{"model": "segmentation model", "dataset": "simulated stained blood smears", "train_examples": 48750, "image_size": 64, "crop_scale_min": 1, "horizontal_flip": true, "translate": 0.12, "num_classes": 5, "arch": "unet", "norm": "groupnorm", "activation": "leaky_relu", "weight_standardization": true, "pixel_unshuffle": 2, "widths": [64, 64, 128, 256], "blocks_per_level": 3, "block": "plain", "attention": false, "upsampling": "pixel_shuffle", "init": "trunc_normal_002", "optimizer": "nadamw", "lr": 0.0046, "beta1": 0.9, "beta2": 0.98, "eps": 1e-08, "grad_clip": 0.5, "steps": 21200, "batch_size": 64, "epochs": 27.8, "lr_schedule": "cosine", "final_lr_fraction": 0, "warmup_steps": 420, "weight_decay": 0.01}
Rows from block 7 of a small segmentation model, named by matrix and row number. Each number is 50 + 10 x the weight over its row's rms, rounded and kept within 0 to 99. All counts start at 0.
After each channel's rows are labels from the 100 images, of 14976, where the channel reaches its highest value: "top examples" is what is common among them. Only what is clearly more common there than usual is listed. The data: simulated stained blood smears.
# conv: 3x3 conv (model.enc.2.1.conv.weight, 128x128x3x3, standardized in use, each kernel summed), inputs 43-85

conv.88:58 52 40 58 52 55 54 67 40 50 39 42 59 43 62 62 62 58 60 63 50 55 55 39 55 56 53 54 56 43 50 58 58 52 54 42 52 76 55 73 55 34 39
top examples: kidney-shaped nucleus

conv.5:62 40 53 60 37 63 43 75 53 38 47 51 58 45 66 67 69 64 63 71 41 53 51 52 40 57 61 63 38 48 43 63 61 61 67 51 46 42 50 47 53 33 60
top examples: small spheres

conv.100:61 39 50 63 39 52 42 61 51 38 34 47 62 42 62 60 59 57 62 58 38 61 65 41 38 67 50 53 36 44 41 57 61 52 50 40 43 29 42 32 54 48 55
top examples: spiky cells

conv.24:52 63 50 52 65 46 65 63 52 66 57 53 56 64 54 58 58 51 53 55 66 56 55 51 65 56 51 51 66 54 59 53 53 50 49 56 62 62 66 59 58 32 32
top examples: lobed nucleus

conv.58:45 63 44 44 65 37 64 55 47 66 55 49 45 59 45 51 48 47 49 48 66 45 39 49 65 44 45 40 67 49 58 45 48 44 44 51 59 66 66 64 60 40 28
top examples: lobed nucleus

conv.46:61 40 55 63 34 54 41 64 54 35 37 51 60 41 62 59 62 61 64 60 34 60 63 47 35 68 54 54 33 53 41 59 61 55 55 40 42 37 40 37 51 43 52
top examples: spiky cells

conv.125:55 43 34 55 45 57 49 64 35 45 29 39 53 37 57 60 59 57 57 61 44 50 50 32 47 50 53 53 49 39 45 52 55 53 56 35 50 71 54 65 54 42 50
top examples: kidney-shaped nucleus

conv.83:67 46 53 66 46 57 49 70 51 49 54 51 60 47 60 68 69 61 63 66 43 57 54 55 50 61 57 61 47 48 44 69 62 68 63 58 50 33 51 35 41 44 66
top examples: kidney-shaped nucleus

conv.50:59 49 38 59 49 54 50 64 38 47 36 41 61 40 61 63 61 58 62 60 45 59 59 36 51 58 54 54 53 41 46 57 60 52 54 39 50 64 59 63 56 33 40
top examples: dark grains

conv.43:43 52 29 48 54 45 57 52 28 52 37 36 52 43 46 58 46 50 53 52 56 53 52 31 58 45 43 44 58 31 49 49 51 45 44 40 54 68 69 65 65 40 40
top examples: ovals

conv.8:60 39 50 62 37 51 42 59 50 37 34 48 63 42 60 57 56 57 62 54 37 63 68 42 37 68 48 50 36 49 42 54 61 48 47 38 44 34 40 34 50 47 49
top examples: spiky cells

conv.35:46 54 32 45 57 44 57 51 33 56 41 38 43 47 48 47 52 44 43 50 57 40 37 35 57 43 49 43 57 35 58 47 40 49 49 43 54 58 76 55 66 66 46
top examples: crescents

conv.41:50 65 50 50 67 44 66 61 52 68 57 53 53 63 49 56 55 51 51 54 66 52 53 51 68 53 51 49 69 55 60 53 51 49 48 54 63 65 64 61 57 32 30
top examples: lobed nucleus

conv.14:50 63 45 50 64 43 64 62 45 67 54 47 55 60 53 56 56 50 53 55 64 53 51 46 66 52 48 48 67 49 58 49 52 48 47 51 61 69 67 64 58 34 27
top examples: lobed nucleus

conv.101:60 37 36 58 36 54 41 61 38 39 29 40 58 34 60 62 60 60 62 61 36 56 53 33 36 53 53 54 38 39 37 55 61 54 55 36 42 61 56 57 56 43 48
top examples: spiky cells

conv.1:51 64 46 51 65 43 64 61 47 67 55 49 53 60 50 55 55 50 52 54 66 52 51 48 66 53 49 48 68 50 59 51 51 48 47 52 61 66 67 62 60 37 28
top examples: lobed nucleus

conv.79:62 39 45 64 33 56 41 63 46 33 28 45 62 37 64 62 63 60 63 63 34 62 61 38 33 64 55 56 35 45 40 58 61 55 58 35 43 39 50 39 55 47 51
top examples: spiky cells

conv.3:50 49 26 50 49 51 52 52 31 49 35 34 57 39 54 59 52 55 56 54 49 54 51 30 52 47 48 50 55 31 48 46 55 48 47 37 50 67 66 63 69 41 43
top examples: kidney-shaped nucleus

conv.68:64 42 44 63 35 59 42 64 46 36 34 48 63 39 66 61 65 61 63 65 34 61 61 38 36 66 58 58 35 44 41 60 62 58 62 37 45 39 52 44 59 42 51
top examples: spiky cells

conv.113:55 45 35 55 44 54 47 62 34 44 31 36 56 34 57 62 56 58 59 59 42 53 54 30 46 48 52 52 48 40 47 52 56 52 53 36 47 65 59 63 54 41 44
top examples: kidney-shaped nucleus

conv.16:63 38 51 65 37 57 41 61 48 37 37 49 63 42 63 61 61 61 64 60 37 62 62 43 36 64 55 57 34 47 42 58 64 54 54 40 43 32 42 33 50 49 56
top examples: spiky cells